Weights of a small multi-label audio tagger: width 160.
Rows from block 8, named by matrix and row number. Each number is 128 + 24 x the weight over its row's rms, rounded and kept within 0 to 255. All counts start at 0. Numbers have three digits each. After the name is the row's rms in percent of the matrix's.
# k: attention key (model.blocks.8.attn.k.weight, 160x160), inputs 0-159
k.23 106:089105118119156132113157159122111132149134150136122164106132107100116113087141109114130113121106097094141163138147119096113109114114134124112142149116134162143130112125162119109128149085157098172114154113142149100092114142128136200110143117129125136121119175122119117134100128130083105136133133124118112051137086161151130115121132077109134122162096084110134086126130143087172167129084147065141166104095145116142149127129129134145088138137129087124093171150160132104132137158102152
k.24 080:171142125195154128128159105143089122176101152125113130116100150112155119112137132103079128122111139143107135121116111138149138139129130148145169121149144160145123096163114063108171144112097116076152150135149109169125167145111137134107166154114136157123105119103105148118134153120126141077122116117060099066120115079133143125114119145140134146145148127136134114161162147104154155113124123157121142136131129175122122101105143120116139108124145131163134122154149195116164114112157089
k.25 113:122151138091085104137143188127120139151139145148170121117164126164128124138186105124130106176105173128135166139136163130107139161113158137128165124125144131123197109113110148143135138152125105127179130119113135103131112091121103152095116138087144073143105166130118125148124125127108142111144102142095128100174113161128129104115125140093112079103127137134139136118098103111132082137152117147134117110096118148090161113190158143114084165101144112114143082107114125101163118126125140
k.26 119:122133111153112142086106114108127143109118119075163149119107131146120160102116146114124149108163106141079132091096110133144061133120140082108109107102141150140074111177081117117083109119151149115091153101105154147149137103145105098088082072135139125101082118116160134123162089109139125096129142118107130130091149141110104116116133120128140128146135136127129108120098106160131138119090103122132133120152131107142087122093133163130133059137133121078096116126127116147093132104096134
k.27 124:130068096141120128140120114130141107090125130144118154182122153096114119104095129111110155090171128161115097120115139137099134162116112093088112116115135119095068170143096112114094126151122166104073117133146131153126124122111103096090120140156117152121097078127156129121130144121127145138129152123148121189107122095119149160145123136179130171117155153121105089143151118161158152120126135147115126073159165127157099115098113150123144094161121135131134108153136116138115106079128085
k.28 104:130117128136140161110169105117086127143157159130110158090146111131140162144094129154134138151146111127128083084158113135128121101128155126134105077162159126118143099072108138149175158083139110144149168110113103135131129168097150170130108132138076140160088121123138128122102130109128119115153089139121137107155149133134141158132113106112122161126088120090093141104177140066143128153149103093093172128142149099126112138134106164136115157111127165159102141168105131116114092127120103
k.29 108:133139193100139125140134059146087112136150105143128100134149132168067136122124151095120097144154109134145094104106116090141119116160103123125118147125111128122124117133138126151118113177101176147104151187119160143133123122073103082145145127129114096102111106117124153075144082096168106094125150118112151174125123135119129125095149131132145123085164157154115133129127090116128101134144113122125160138137111106150126101115122127095147095098128091112117168094143102102147123123160097
k.30 111:120124086161104164158137100148117080116170117129148123163179121136133096126177155094087150136182133176137109111141122145180115131128124098125107115124131064110135102148103143120103165177118134094099141147091172133148109095102096084117103127141064120117109086122137132094142128103131113109133153106120160123098135143116128155140142155142100128074114153126135117116133098162119093158127123144127119103186113137138093108120152133134152114131149110140111136117116143111121142144143107
k.31 100:154140177088167109065154153108147115147133134157098139146123113110135139144089144127143118135144111112117128119120095093082095140099122131129123117100112186091123148160139105134089148112175173182170109139094141140156117154077140104138149154119122096145186107149117173137171141158065132155140125160143115114164127151156157115116148107132104166157129156142106120123131113059115121120114132083135138119132130105119145143125129121144145114124128135148125095121110126141124146114137124
k.32 079:121153135136149100095173122155108096091101095137124117087111105102100108152140149106122128137124183138140125155128119135125122098125157144137141090156088154103134139147120112126115148150127056132118110117103148181125173088130134098133123165083143112130155114082119113157103110111104144174137148116139114137143173147108102139106116139095128111117150166132100105108154119176149152107127116148168147117121097073136126147130155085139061140127095116160128140116150155142107145139110108
k.33 102:126132108096113105108073113157149111089118119094135090104126115132116141129161108117110099119162114122103077092122177127167104126139139134153115104125115071143115157104109086138117120101103155109090118127145119117115088109136130134105123138139119110105161119151153087136126109107149092141070158121136162132117139101109083136115136094099150142154157115108139152134156179124149120101132098184124159124091143132131155091163099139136111131144064113105110105114151112110098136119165091
k.34 096:134099091118131102173148143112150159140088131119154128148109135151125131136095097165192119130089111130170112137123111100134137098120114129089080131165098131156143124125117132115163150141132164159140121132159140121124175147132120114160110141103122109158117119142098162158125084120140151149163126171104123116154152198148143120162131128171098131142133120167116129119116137087117114124120185095146113126132146129108116133111173093139170163137098139125119179114088143113118116153104177
k.35 089:118142147147162154161212117118119109141131098143109109121129148148115142114083114103155117102104111175133129093141145091135146119168064122100127099144148132174113091155131086111092165096114101120140162106127150131156109107129146135167111127131094090129155096118146129102141087098114105143109127119101132134149101135118145164149147105163126155117123109124116136077145116137161093109117126146137148086157110109117126094109100096128147109099120116149093158137144108142082111173115105
k.36 097:136074089114148103121116140096126198141175104084138143171127135132109152136133146097123127114101130123130114113138141124132087119149180086071137116102105137113111136168138131120107126116117123144145092111104179105111124064146128115173109155133123126116093146127112140132134120114107102095121097127133127183115118114116142113144161144150073137070091136146118118096095098153174148137132099125139130125143146134129147138122100116082125092135115174110147116159126136130150085121106156
k.37 096:116115113141178138102148140095098054089114136123143164138132112062122104157153126105136103113137121173096098122112162127111053118174110109142099146124086139141136114118100107170157128116125158135126148140110129123141142137119110150119117093149134136123143134139156176112148113157140153106125165122118118128127137146150113149104147122121155152188109092115118087149149125145120128118107102125113155091129136116139178134087091105110077132148183121151152128157151130120141127164128117
k.38 088:126127122098105149148166126116117137150108104137144156108127102122146163080115140111110164152145190150149132120121146183143140126159124150115119137152120106122111101127108166074139097073114086156124159165121139116150138096093112115135154123155115103128168089117105100141186172115123149151160194141116166120144153116104120169131119112162130141149143143159150175158120133197126096152123108150122141133157152132118116112114117109111114145145120140141160133092130092137121121134157128
k.39 090:121124125127138140135167124099135132123118124135137140144131189101103087132114151146131071157129074141103111107128116158113111107130124084135112109149122130120152160125122134129119104135165119174151150148156163113133143076139143129127210121112161163145115129120156153103150097142126147128089127134087103128099096107153128106100143109200153158147174151128098096125125093107103144121145130149101105098096105123141149126144129116159161134124155146101120164153151098103133087138117170
k.40 081:113209104136120136140132099130117148106084125115132136130144147128141133109160136116156163127154114102113129131166093159144092150159126101081104119137136127154120138128110124155168110122137143124093132201141143182117123130135111126143100096110141129107109161150105135127120084086165140160114133142095137114136131134119152110161160130162149104107139120095107128113107130160174137119161099185093199150143128123127144143112131125123127163165129073126112144084123115147123117173108112
k.41 088:119172109111164171130098131114097146134118155106120130109116129121142122157157114120147108102169151172143125110111144146154103141158118079147169140116137125105073174117142116109113117147116156102124131153113145130123137100128142145109099117096139149163090107090125078167130127179117133087150157116116054115141149166126096167144127133136118110125134163147156137129160116157150148112070116135112163068143165118130138089144121119093139166159113132132115154104118086132128146129120123
k.42 130:082118110121127149108145121123099078126133102097128154120132132081108132125127128116122146098143125136085110105106122158153075104136089056113116125134081119146087132121118120099110105115124145127116156135131111167141129120090115138101116140160122150125129122089142141152141071121156118080136156085095101140140092097143087154134170078163138156149154146130122103147124100147161148156123101139134097099135146143148087104090119163139153091165116131155085105108127132146114147135145101
k.43 144:114107095145107154106166110148102119089129121091139123149126126116102137114138150139131158118187118145106101120094167141189079104134082096111127147109122088119085113157119150133075114107101146104103118156143107143154147115103140137130128090154119138115136111084117111149145091085156103098102131106125120157145124134121083146117148098171128180135157119105111103148115108166144153163118099155147102121157157134148103089090124110126154110159107113108099087125120111148123155130144101
k.44 090:093151162074195156136148149109111104115138107156150141101130105096143115137122141134119140168132184134099121162137107143132094180132173179142134152120142136152167152134145139118139139114159128136111120140133146158113138130154105098130170155154156101136119161146127143114152115127148133120140129095166134112146165136106080158126133104126099179160130138152127111109137145120153109140090127122089161119091118175134149105143114136141143143189123161171097085087163135133144140133124147
k.45 099:092104110170114133122112146119159158117114124164130130144158101147125056110135140168142155126083100143161183126097106089103143128109119147070121115118101131109129119101081155173117164134117144126174176107109146122167118127113157136111090133123135153121079149127097129113089138162117127136131099101083155118169141138155140095143141149127128144187151154103114116138169114144121138095139146104128110149142118135137117096150122113139140167102135118132119135107179158134123157160127112
k.46 098:158120123149125153102127128135166130125105141072126131099091137179142140126142148164134149091148115122150113133109113089149118159111113151097131072105136109114109093131153131163136129163159145132124125116121122134155141106145160102164096127130093111099123105159111139128119131079118098119104123158127103125104114143077132126085086133097096125066141116101132127137101162117130160098110121139153102162162094116097097091142119118121133104141122108086142160122140196167081154112136100
k.47 097:115101101128139167173146155144097088139102152102114094115116130111133152134128117091071115107173142153179174132124179175155113141170126118132130115104112102159122108165137160158131107119103131161095133116114156121135157140093124118171126158137159082132136126112120125177130147124109113082133173109160105135104129136115139158125148125153146159100118169108145118167106134152124108186134092142148118105124150139173154148112102141118155099120096114124145144104133167117115116105142138
k.48 097:089105130106148104135096132132151137155159151131101111117150116149147070121140134172161105194144128131129135147133111112138111155141141127086118109110164120133131164151143122171132129131126112159151154105136128137167080137146147194128136165138110126133159181139085144163147117157191134131132088132123126106118169140120143125137151115108131089104062123119137157107125138127121154137153135138152130134109114146129147156141074150109119083129089168095117113139097157097145095109120149
k.49 096:125174144110160137155089214155134114131135098104129151134134140100105118127147131165177143134117160085116138161127133093133120182122123131156165137087114080152131136107150132126150108120157107165087115085074128136146127164139127155127133104137134101083107150124148081159152140132133068088160163111140108126137147133169094135156106115122095143102117167164111112133098126148134131105135140123159141117135148135121108122129100157162103126124138122136114149108112134131109095127168152
k.50 105:121130133139151139156117158173140112112095107131113132113150147128133166120127118137127104129118151099134130136152154104122124153131141146128135112150124145165139135105137139127128118090163117148138128127131135123083117070146113144097151110128124165089113171113105105180120163103106081084120151105126131123117096123150135149111124109091159090060151136118154140111137122077111126105129089124125168115090087150076154143147094093079115103073108131091148114165123189136093105124130131
k.51 098:142126131127102140145119157153140138069108111154154133179119157148100116137133172113162126128130109167114148143158130083148117109169077098140096137097133111170133119163135150153121154140114124108148105129136123114175141146091137125120086135114131117110163079120125163120121098153140133148155141125132130145136094128134111148121140089137120154120120217127109133132135126136097143146146149125135085139161178142112123138100132103150141117157124081077070114140154094137124154170151103
k.52 109:073185159134142099109147142110120091109144138163177125123121150169145098123135131130107128146144168160157176113107142138152154119109139152103170102163151128128157126148136133179147165123088127132152143125122166080139130142141129130146121155104077117141124143112158191155085119111154104113101117135114122106152112138119163144147123143093125094108076095128182153133113139132078104094157140156136123115126111101142137120148114132106151095131102121104131120152100160140120130128085114
k.53 100:123136125137099138127122144119128168101146191145115111117157105138154121135140162154115157144144132120127141158138142130161155118149132073128150135149081159132116150113113162128122148122143090126127092146068110160147098120133135168099096147134128109168131170156186102130097086102093129137175100141160125107107140110110166102184136129145112131098134121124131159146125162099100136140130137097130115147108170125101136085094142115129090124111168143097135138133095150152151172172121154
k.54 095:170126133119110161081125157152122126140128142116116179172137119137167143130132152153122132135190144110140119140153150080161106166140115107141059145164130108132119095111128114084144129109132086153094116132137110120131150107144136119116120143171136119118106117156124095145137093102115113156126113137178125137130122165095062100150115120137127146146173164120113124091117094130139164146124167120119114141151140128132140122118175096125134124130164167185155146094119158090162102130153107
k.55 084:146102120094118154122104144135114157103137099118121115107114091094126113114093164107156103073161128119153103099126102117157150117136142097132095122108068149124122112174107125124080095149131173135109151146103129102131147103067113156119156098141127086093130172138102138163132110100135103125144123084128181160119140187153119101126126129128134165133125117138118133120100118142131135135093120123094122117179153070135115112152125135145130142125148116114107134137139153131054105132160142
k.56 089:101109128135112144168126089164126136169102091112125122139140133156138116154127103127181131108136125089100123107149107135151126164115133102125114180114136134114117140155156126158124154147158151139155109147099126155156128134108144094136135178137154127123080104109091112102144134157145164131146120096132059158125094152120137138147108142108142094161061096137107180105095138138101096127107083136096115114113123140121117110126071110127128133118125115164107141148105188097115138173132124
k.57 104:072140141109108100105120125129134073100169163149139131074101126148157150140140121134130156161117142107156131175112092157134147141109133112126127122136156147116171140177140136124155097094138148159140135130098120162139108153165150166148186117103118109151129125134133110183166119125148119116105135088121141134160121103115116136112120118124107110102114144150161113168127125117136107137112163122081163103136116123180142176186137113094133108155145185139109111107109156130127094158111125
k.58 106:153094119129132157141122172122129108184084124133078144127140153097135191129117112127157076162109091176143107105147144110123129155120130103145095125128133136123136118153130118150153116160152090168133125156137086067093141150132147116134163114140148155105114133148095147162108133142137141102110142162147131129094126142116172148115132155126100106140121137144091125071122128100098166097118123114137149163119129165109147123138104094099103147083123090088168157157116128143152118127124154
k.59 095:100127118146155150115147094153112170149146121086108150180112119121102106126130103136082107149093119171117131144142110108141127121165117103108133108167116135169147133133100133152174173099128096119111105140099103135146155116127108127099081142139127111142133139137108148120128127159146157100150127148140127135174145140156121095201133147173115116165136150121151137105077189143143142153131129123129124161108186142113131087137155121099078124145155130091133168113149144126126137106142170
k.60 100:103138157106136082125106102119131096154080143142127124103123108143101143149135130139102135114117108125097125132125137118191166140115102144156087156100159113140156114147117160155103069143120157090161149135112127136135138092063133129127162144126122146105158121110085136123132105123128093124177154109072135118122120158138104130135142172116069083137136067159146116122120085089099107124096093119147137143102130142129123116113130133132122097123103136107110137147103151186146142130165117
k.61 090:172139166164157170101116143127132169107108109165140112122119129141114127094109121181165123122152137125112142124110169141097083154066138111147083153137133125120112123170113135075111107110146145120131104109102091141148122116116148158174101124154091115165136161082072063112156118133128144122145135114129096137146142162117098140145117111088126128100124163117134130106133091145120123120117138103119148073124104106101147120149130123106123171118119138150122096147111132103116151104079109
k.62 093:108149097121166139134138064104167129143162118083137148156142114141103137181142119144116125130061126104094123151121112163155124139129161129116085124136121176126107130156159102194135117103140151100100126134117115169121102125112139113136125165134110104127122109109131128093115155105152105126126137117085137123123141131154144104093145098096120100117176113164156116175136126154134140152139113141123098139136107106130152097110153124112169150109100139104130178176163117140136127187159153
k.63 086:165138105087133101159142152116108106143147175112128150117144144114171103129102119145176099128118129138200128132150119118095129163123118086117132093114132141124120132176120132079109134107110100165126107140111125122145088149117152121069152099159190126114107121087105095129143138121140130125109132129163111137146097105173120109129124059132137132164119184129095142138097093133127118119131125134115134114127133112129137156072145165109077149138143120148095137117134154160141094110106114
k.64 092:101151136159140105066140119127142112120141171134117118128146097142150168095088110136127149125112091119108141152119140139174131105095120103149103167142128131151107111102136146091119095080104155154127134100130145145092153148141140144150121125142148112162149146130108149124171093103168105132149141137123178135138130157153148128111135070175142170160104089144142162107090086086146152119129130122104137146161065117111111138121132136152095111127083125166106134128121086109127130117152164
k.65 095:088133147123113174172131119107102098128132151119159131106154085091106097176163102123166127111104114179124092109143123118142150114139117126102129116147142115135168144136098158114096151164146070157117091119088130142138147129107130110111120108158125136132129126121105129113137164137113169147119147100148120144091169098141116168128152161172147106122105141148147147115138122119125102169160138133117154124116132146162118164164083125191122126076121108134121126169135170145169151118095144
k.66 130:094122106136109142091149103170134059108129121111121169155134154149113148139145173146134110078143095110118136105089129147169104101098101109103129160118113157109058148119132126124101093120089140071102109115135139159134119145145114106151105085132108143092123130102161103109124084153142112134083119152136130150144141090115096129124134077144123135130157147116125105127130114128123136122122129108120128113152149136144109116076122189137129131152098127140109091145109107131110174143135072
k.67 102:178119149139122120112123151117130136120188152099081133121120131135156137133079135147130110103163127135129134143151152161119164105178150137137103162122094099149145172117164112148168113106144166111119114124156145140106144129144093110127137084136116125157191131135112096144124111143099145149132139149138099147130172144130145141153138144106104166137161133188158137111141106088145135139157125115161127205114151152115106101123134142143159138149106115188143116137129145062125137134128143
k.68 091:108078107117132128162071121157113118130129132174165116162135098088144118117158128121165150111087169161121150107107132107098141095139139169083109130154135086113104093168148098092135172136118170144142112143119143137154126157134128118154102120159145147098140103133111150149132089127131115125130113140165120137171131129163148115151151143112160134169160100141137127104111124121137121095109099129158126161136124117201130162104106120123136092151113144101145096135119129114084188106119148
k.69 088:122147168165141132115123114163083126079143139159128137151120130137127136149096160156134157124113120107161142087115125114145137107113102160114106133135150153154126133060142133139138143134107115112094081127129110142122131103106153103124131100163108163129148137150100150158153118175126149123129152140144144133121173156112183098098176159126153161062127138087147096161128139117119097143120145162147139111136104131144146064145129134107139110134136116079132094145134146134059153093130139
k.70 102:067177128121074131109134152186154108130082113141123094143126113113106136087168138106109090114120149166093119118111161158108104150072075079148097083115099122132132105129139130114145125130151143143143166144109158124126105116118138143104115158107124151115125147160119128143120115131115155141135148162121123148112143122108146135109131119133127158137139156141160086147082122097128146141080115115059151106098146112154101164125105128123143076145177115110141133141162133107110134112108129
k.71 101:166166160117149099108110113103096130150116146113128094083086171169097105184110127143109121104117095148118094159126146135153170126130148142096179133112170168117129182110096132121146122121140111109118100081175119150144141126149110074147145124130174113157129053125145132115078144159141141150092148124136117117126131151150112134122156152094113122132165103126126124153142122124101168155154121170121113126117119138109136155125120166127090154136135147141122146129138119143106138116161158
k.72 097:134102095105153145132137138178169138125140129118116098144124123120128091104113158155117108167113121154162150171122133199137068164175120124150148106115167047145167155141135102133125124141156133120097134123122145082123120124101111137131147098116113146133090159133115115135123117105158144142095133117171085170141130140127169167135142115118102136162112145145120099148100141079136149139141131144140130149119166181140137139125073121112123112166133121123150113140083144107104153133147130
k.73 106:151143129106118139106138147103135134123123140096128141114167101113168083143128099118103164169106134112160125105109164167161106116113161128169143093132135108130143090142136144142138108124164143117138118114102105129127073116143116168103131104118160098139158130135153060102113142077108099155110132153156131140153117105154140164082102110134107127129117141138134137096172128095128122127109112127193144068107108125126136122185152156125121192119149142160151164156138132099150126135122118
k.74 096:138107129136142113134142066166122122109144111121113166141140139121119172113088092142129173167156114132124136043090146115118125131124120093137127106128165141119121118151115094100172104108103135107134105107147113129088131100159143139111091095134157106140099087090095132117139079146143093088122135119093108166147096123167148158134164141124154101104147140149113115139134150153167124151126127122132121101098141107128169125111102177098150104116121112073102098117137150132126101139135109
k.75 104:157124163134106102089157139143192150144170114146147126120111120153141157102125150105119149164115151139126122152133171138101171094136150135093102171116126136135143108107178117103127112130155120117097156139121153123131114162088141156149150118138158080104112131162083131139180094152108147108127110142150142132151151151156115137131127106141124128167092168106106120091104156106097106128137119115137098124109142120128184114126121109093137054147192128136120150102139137157111133102111140
k.76 096:126162112169099140116113155152146088156095107117154140126147141122142180098155131145122088124153119155108138102127125116162097149112074134160110095096125122139074137163136136111150167158122098138149144137073119115083131101112152085137111164085117105118141118131161141124069152127118081138104109096083119095126115133100111151145113126138158101079145111115157146137132154156111127124133074131147132128128132118179125127090125135080117129157124110114155118143161093131139157131123109
k.77 088:154176149115122107143170122146144070173119084113111139103140092107126161179138147105131100096114133142100149118146156152106105132102099129147083126104114143128162107141149119099105127123123131111125120161084123178131174157123126163137151126141171125134146142130154102126098111126157084109131124121162182134137180132154155125107169077127127119148138108153162148140142132153075136103104096133117141141151119109144091127144106161118110073126162126144103131112142166104117153140139144
k.78 099:097162111170097124104103141156128095104162094127151187112172149082126128115151121124126106120103121133123151090121121133112099167104102096123104123113114119115166141090140137132135117161127139157085150145098127136135069126117124075102200111105106147122164122141138148196176115152157122105129123140118150115111131119124135148106151101175104149116101149150111131157129096113117097160118112118122121116112147114132113129091147158132099116126189140115119109123134118118144110091152084
k.79 103:141126090113150138125145122118119137138106115111099151115111132080148113126148149077141164121103158147138136158131097132121166109133144125139139119180141117151138194128130108163122137102168121130159181154154119137106114139164183122102117166121109138126137151120105124145093183113105116159116156136152106108136122121126127128103119155155151079197113136107181116141197140166106140116133169157120137115159138120150163119133149098126141173079125169147106128115122122131130135123097125
k.80 099:097118081139168161124159173168140124171162157124107133118134099091161070127134135114136137098117157116156145147144151153138114136177110134144115095147128119122163107121167171120142090115148126127155092144131130110126125141088191105102140128131133176120129109164127111116117171128110127151130127152134130098129131134112120126158111110151129110169141100153158136141105125139149128138119100120129118070161132138138174099179169131130126121147135099123078110148088144112127083142122188
k.81 102:175104140156131128093103123170104122124112159085148148123148130138129188133131106115156143125120108098089114080105142166104144118099151135091118122180159128090081133140126101125102087121144140106131118108148089133120126132129113108166134079137120111129146095120136092104147134105137116111085108110108115159115127136102107150122123130138089137089142159136147098128142094165132105137112096164165148152122126098100136123130130147123136186071103108091136156175094128142098094089132117
k.82 106:146193150108155118152142113129140144202157130142080127141142111105169115140080110110131110147121121144130142108122150135120099181095128172114145144142153149104128141110131109073138139139103145110145104079081137178147109139118131144125089178132131141133116152109128098111104152107114146104119084139130157117155113152132120100163099092110138128126154102111138135133135121126119121133160093159094153146139171156161125087120144145071147118135115106140132163153148141103100155104099107
k.83 091:135173173073169142141139098124135133144125106139121131130129137181084066131138087127112123093168131070103100148164120125128126138087134137150136163138178117093111131130158158162127097101124129133103152104148145161114166154148077135158165113110122113133130120125141107156141142121099156085139134079149134151155150131114083102126159133145105109153103161135128172147140133133133120103095112098139121153111124157130144094111146117130132107074079135113103101109133120144118136144119108
k.84 101:100110118099137100167160140163085119138156131121150174168127100142140141123094138099147128111149143142126129111115123168092127154143144095187116142139139160095113128110139132124091161118171090145143099075125133107142084126121149123108135156138146129099151099122099094133125171112088128147120115160164146130104081114152098138133103105101138156107141097095120134111091136143122100145154128147156099156154115128129111096099099081105115100148181124091164107151122093144127131086104121
k.85 099:112158108151172120096101111118125132114138147073144118171128106129099167128148122130113124128096090153119118158108118139122146107094117117140114117145164117101100112124154142076113160096105158109134133114128170100113120139142121153119155151101114161090119121125127129116155148107094105150122110106164143116120086094136058145142132128145094125151122170148162145100162151146135087133164155151127136161124106131139114134125158112126133082151186188099173124166151119148136169089122121
k.86 091:142131137123104121137148131118137133187118142098152126139109094144156132119140126135154069174116133154131083158111149154155128180148150119081121156135161109123139148147161110149150140149133072150092102138114105122122148153185136096087164129127128142117116111165133146156153087082121149109114159144159127125130134068147128169116137136172151088137122133148120127141093135121139143162158132137150143107139141128076115153164157100131116146119116097106190128113121136115123132171133169
k.87 094:129123158110159126119164108125115136103110126188110131152109150123140153149100164090107128107134125078134124117139152110117107105166086139121114128169095110126109139085126120138106135128118149142128100162178131128155150123121141124126123143114107136062087147119120139135134123157157124145100137147120083094134089145079124154125124124093176074177151145060103131144143143140085158157119144152064136136128136097142168128135146116099122109145127121102144113097088122115096123131139091
k.88 088:094169164147120139129139115109144107145099133094105111122155099112143152125123116099121142121164131161191133151162122151156130079084131172138134131157122151139151110147112161112150116113117080099160140146149158101112111069131080145116159108091142139122133106138080132163125140110113118162134145147123126148100126150136145162156107135160115111164113097098113133134103171119137089126140100103161148085091138143080128124154111091129121121101096108116154129178102113116141136170110141
k.89 105:111153091106103138139113109126118112122151151123084168108125073132124115126137176140159077122118134113164114156145142162128119152141150114128126140116169097171165121134169169145126121101117103141116122167105135135163136168111133142136163186106174138150140128134133164144090126148142122117146164149143155127118117154134144122173114100142134136145107076167125116114105133087111153142105096092135185108152110168147105156157165117098143114139083157150124115171134140085122122134138129
k.90 096:153116129136159137108124112121094127136126109127159151092129112128128120152130179114116118131157114121108141136143168124133119100118172153096179151132133106095159102122135088177092112199140121136107136165121174141169172108105149160145130124136114139207068153119135118115147137100133097117126169115153120133131124135144146123135121147122133122121169118131100203120100124147124151110122141141114150119180100128133137147123133128098119123124136098142152111150099125122154117188190134
k.91 108:116120131142141167126114112111113139119159098148094131128102109099159136113095099116137146130131060106087116100144121128107137136135098143140147126167116137113159165143167165132096121156124149177145116112163146095095158114139150118146117102139156114164117131124107150105128138129060101127110143093141119162163125126147109133125092137154134147130128162121149164103109140148153102097163166129144112072101145127092146138120100167112132110110131202105149125132059118086129137138150138
k.92 103:108140097130138139140157121116142138102122126148123132186135141096144151140091116124139166134165135124126159097122127157118116133111120072129145115155141118134137135108110108130114141089101105129127100130134100130127102126074125144101146121143180119098165095118080113114135129113048078142095153114164141115166113132157143089100146136100118145125135130112156146122141118147158073126137121155113117151087111134108132125092113147074146155131168140153107101075129145143118154077159079
k.93 104:167106117134141089119136126142116102114168112158127119114154188149107160147138130148133109149078156130146185115097112078133151114130137145155137141087122135108113134121121096099097121135143097146129106153143128166157088109111134143112153175119118128111154109134108147143159126144121110151141071108131151132128100117141141116101154135131142150142174082128113153124088114108121087132129101145152100196129130149142157147127056104129080107123133159139170167111111133145105116085133136
k.94 099:106142152140156085133154075125145086132128102143141142156116121163170146171118152146111199094133142134136103103103129111138092132126115131134104116156140133140147170130135136179144105146090143098164110105094110174141146105151122100157086142119122156144169137111146137105142121154142087105137170117092114116157109188156152118126123154104124121140129155095098142161130150125072157163148167127120081118144107138124128084154128162142154154105122164118126122136111130113129107135106131
k.95 103:140085141118087084127120138144113142103132138131110095088132115134131139106132152143131092098155135163140165076100139193113190099069127147091109123099110127143102107131102134105117114094130098132137137131126148182121129112079110121153160141143147116112127134144097134151087106074124114141146123160078157158109114198126094144108146136115097140143141116149091144129119108112104162126124135126156116140115160168131105093159139097120137122133107109099142134146083136128133125123100149
k.96 080:136144159125120109148137142143122109068107149110141091120183137179095113119149152115087160139107119161110148120186078122115130153141111129106135136089133141135099150130142146120194131168155173121131149135102140159096133151136101106137135139134153165096145145147107124110148159157158167107152130117096127156092138133142150127111117168108165150101108154106092177169142144192109134163130096095150138146118101119094101116146110152135119142167124132133127133153151121119124112125103127
k.97 100:124118143112124134117133166128124100095187098097098130117145099133118152159106133126108119152169105129134132141156130138164128102107099114175131076071128122102118112081130122125132112153144119120155114184095106159138156126132112135096083107167121132122076148114095167160120162152146099104121162125122137106108162131107119157139204142122170177155136138106133114108123099137125101124136123117147123138128147118125124168113135115154142084184172126126133122129120162108125147120173113
k.98 098:134150142169112128151097130107121115112137131072145131109161153101142105154160115106142162131092141127134108103129121114158096128127124123088107120162127099168131160160145154147100174124120159130160101079144153107111115084175114105111148095113111123154096121100159090130108167126107105126125128107077168134131099115099124137094116156110186126103155146107131094135107154129134115129126073135076160144145115154147121093122144116097149156100086114122126137192149131123145115131129135
k.99 138:112187144144138132137158098133146127164156134143134131106172103102131126155139083159131122175105152102113183136159073147122127118117155137160174144132128159153190104122154123119127127127119114132135170099111160119137097198128082151108143136097136103172123144108144118111109137166074131147132118117113138074104120115136152123153134117112118116134108112162124158119179145126124106132129136123114152089091113107140170153109159118130119129114165146174134134130114130117152101156092138
k.100 094:136092094166103124129108125162091130130107111062123106145140163152138135124144111073137121087140162116180122122088161122147164112151149186078116162171148141097112083127130101140151137092124119119121161152138121117131120101125139091106151143129146121104125130099107111171138078128138133143142146150193130141113158114131108128116132134119161119110110120149121123131120150146138145130134103121092115191159150121157181084123162141120139090116149113110144140098127139128079149130134138
k.101 092:138181148182148139140146138106120149093164150164129181147104148113144090148099100107120160128114131148138136130121142107123144138128148100101151130158131140116109183146144132133097161100113100120122137161140119155097102146139108142118159155129096156135132134105116108153178071133111149121210129162178135143119112116122137092137143143128152105137142113151139150127116134151136088151134143164070115114130114133112127151122160104117125086127135126110096099101105182171119133112081146
k.102 104:116118102148089142122098109090175148125110112122136111095166086102134122135120116131121144121124126148124117112126129083176108142147158149153097123106119170162138119115108136109102117139151141092112117083116115086123088139142117134138103097124083125126124123125171179098098140109072107096122138159091131105154070136149125174133103132086131117105117112105130099123141094128098132127137098075163164141175119106139161126135088178123113131153159099140097089149118115139140106153118126
k.103 097:102110118139087075129135172157119164099146148157121140114132111175108092119133156152143138141119123159139167075109143163095153121114094151113137107130152144171170123125182164122155108145132128131127179121138121149146090188076157136125131155132133097148126118155111083119149100151095113104160137135140121153118178129150180103151122148128079167134118118175113167128125131145134131119101163114131143105143114123121131137108134127139122141121134121151117150121123144134088090176124163
k.104 077:106120133144116185124105131091097164117098118119184106138169109109143134128108107161171143149141172126119154146141103076134132152144171117160125127164145062143116086197155163127137124132114112128121088104103131111116112135139099118146085159096127131144168172109117121121162163141132114128062170105127120167140099135158131120114130112086140138140123133113151119143113137104143142122106121117129101101138134157145124187087137131143143144101106128106145101127111117125113136156106101
k.105 096:100150113108117134080125147132129126103159166107129151162100143132125161103103065130118083139095131104143137111171116150059133136109116160105133132116138171108156147139134117138143112114133160122115160151066144109120145103100146116125099142108167144137093112146131128111084103142141106146130121171185169128125110155166112119097145133116144163114120097142183115150124143126136117089095103121141093144127151148133144119153125141095143102164124138152126176125172142125109129154088165
k.106 137:141122175124129096127129161112129142135152126166098123100123117140138106113111124138143107159091126118126173154146120146121179142126120164132130139145103145145198131105163164157129131139119077127142140106124152132122152152105148154166153129120146104141138135145132115108123157147133122115153135131122162111124173129142178088126115153102085094087093133145147190117154109109121102124117139145119148169112092153102141115187181133133106174134137124133138156156176163098118090142152173
k.107 115:165137157116104117145121129100143100087114153144144078098157168140118118150116113118116123111115118087124105102122077099135128153123112130116126137107135127134120114124085112153113130218103167095166149105156151145107148106120143097151132154109133112139098142094164135151146108112159124129121117090100138127147127161111179109095109105099158096113146114113125141130135137148086180102117126129104200168127136142159125126151116111152150128125108124099117177127144148119084147158136164
k.108 109:165138099149112126110075098120131104124121158080175106170101105133105102138131144099117149085158139125127093090083121135115109161140099149083097133124091131107078169149160129099132129119107145099109070113141152111105098136138124115118101088130137097109163115122104120110148122114114159145121124138116118127118102125134101159122106133152118164136199103117144133161112126136149146110143115147160132182134117125154130152085111150126153135153083127082145112167141080123124125126112103